Weights of a small image FSQ autoencoder: decoder norm batchnorm.
Rows from block 4 of the decoder of a small image FSQ autoencoder, named by matrix and row number. Each number is 200 + 20 x the weight over its row's rms, rounded and kept within 0 to 999. All counts start at 0. After the name is the row's rms in percent of the matrix's.
After each channel's rows are labels from the 100 images, of 14976, where the channel reaches its highest value: "responds to" is what is common among them. Only what is clearly more common there than usual is listed. The data: views of escape-time and Newton fractals.
# conv: 3x3 conv (decoder.decb.1.0.conv.weight, 64x64x3x3, each kernel summed), inputs 0-63

conv.60,100,211,203,197,198,198,196,229,209,193,208,165,199,237,185,193,263,171,190,242,200,184,218,206,225,225,196,187,198,187,137,184,196,187,195,198,188,196,183,208,210,211,187,167,211,207,211,194,199,203,207,200,191,210,229,205,192,230,176,168,222,195,189,190,236
responds to: pastel

conv.42,096,201,192,230,179,220,199,218,196,194,204,235,219,142,218,209,184,182,228,182,233,221,206,199,180,184,183,197,196,188,218,214,192,184,207,224,211,194,183,138,193,194,178,184,183,192,224,195,218,216,233,179,196,189,165,202,203,209,167,176,212,220,206,214,190
responds to: dark

conv.62,125,203,188,186,201,201,191,197,194,198,198,215,197,208,197,203,253,172,251,285,200,191,201,182,213,233,195,200,201,209,165,183,198,200,207,203,215,204,185,183,197,200,198,198,227,197,210,203,183,213,188,196,200,201,247,197,192,169,183,220,193,191,218,185,233
responds to: pastel; grey

conv.41,066,189,215,210,182,204,205,188,217,192,174,205,200,206,189,178,204,135,231,228,206,199,222,175,224,189,233,202,223,208,198,208,201,187,218,204,224,184,229,202,183,201,175,170,178,199,172,229,206,188,192,188,198,204,169,186,168,240,162,177,190,202,209,224,218
responds to: dark; Mandelbrot set

conv.34,109,210,207,220,188,210,204,220,216,170,188,227,192,213,218,207,237,185,225,219,229,205,258,199,169,224,193,179,188,230,210,205,178,193,193,190,212,199,173,197,181,194,200,213,205,164,194,200,223,206,207,231,227,159,210,196,213,198,219,203,201,253,209,179,217
responds to: grey; Mandelbrot set; tricorn

conv.14,114,195,205,193,197,200,201,202,205,226,199,190,233,140,199,209,212,172,206,245,232,222,181,193,214,183,210,203,235,161,200,175,227,204,210,197,147,174,187,215,207,194,184,205,162,198,189,204,199,193,199,213,184,190,182,188,180,217,174,167,183,196,195,178,209
responds to: vivid

conv.39,117,184,194,175,217,202,189,209,193,215,205,200,204,210,188,185,182,214,192,205,185,180,180,205,201,194,207,201,195,189,207,195,187,195,186,210,208,203,196,205,220,200,199,220,213,197,191,213,312,200,209,203,191,205,209,195,204,195,207,191,200,277,190,201,177
responds to: dark; Mandelbrot set

conv.6,097,192,196,199,211,206,201,183,197,198,223,220,209,221,205,200,265,177,259,290,202,192,188,188,204,199,192,190,196,199,180,192,205,204,198,177,182,199,200,180,207,208,200,200,203,203,201,189,167,208,182,198,200,193,223,205,200,179,179,208,212,185,219,191,230
responds to: pastel; grey

conv.48,097,191,209,235,205,217,203,210,219,207,208,212,199,179,212,211,246,174,239,236,214,166,223,194,172,176,215,198,186,215,198,237,199,161,198,215,205,179,232,159,194,178,187,189,176,200,177,205,224,212,203,207,197,203,198,194,189,182,190,157,214,218,177,190,217
responds to: vivid; Mandelbrot set

conv.9,098,201,207,217,199,189,193,192,175,177,198,218,214,179,209,231,261,190,244,169,236,170,263,155,187,197,196,200,202,211,175,192,178,204,199,193,214,198,219,195,198,186,209,205,198,209,192,197,207,193,213,174,235,207,165,207,200,206,209,201,187,213,206,181,208
responds to: pastel; Newton basins of five roots

conv.32,099,196,195,193,202,214,207,185,192,201,193,219,206,202,186,202,212,217,205,220,207,212,190,165,220,192,172,202,206,202,210,185,205,193,201,196,226,199,175,156,206,209,202,246,208,201,213,202,184,298,184,204,212,191,217,202,213,213,175,168,182,184,203,210,165
responds to: pastel

conv.19,078,203,219,184,175,193,195,197,176,190,193,208,195,184,186,157,190,164,190,221,204,227,205,203,184,205,207,182,220,202,219,181,203,176,183,226,183,205,201,203,214,215,165,138,130,203,235,191,193,203,221,193,235,207,221,205,191,209,192,218,192,202,206,197,189
responds to: grey; pastel; Julia set

conv.44,111,173,202,146,208,219,198,180,174,197,223,209,211,213,182,171,183,155,186,207,179,162,205,237,185,212,174,195,203,205,179,208,198,199,193,204,205,179,183,191,228,205,175,189,213,205,181,192,221,206,184,187,176,229,219,207,211,231,161,175,222,217,215,215,177
responds to: dark; Mandelbrot set

conv.4,095,215,208,199,193,222,184,207,222,187,193,230,191,194,198,180,179,183,260,188,172,188,197,238,186,237,178,198,220,191,193,190,203,177,207,198,156,199,178,165,211,206,192,182,228,207,200,197,183,263,221,198,200,209,190,206,191,189,223,201,218,187,223,206,220
responds to: grey; pastel

conv.20,127,173,193,212,211,176,193,223,199,203,217,192,213,216,207,215,201,184,200,204,234,150,193,186,233,160,208,194,203,211,182,202,187,247,194,205,203,182,190,185,239,220,193,203,191,203,189,212,214,127,202,201,212,178,185,199,192,206,149,201,199,213,200,212,192
responds to: vivid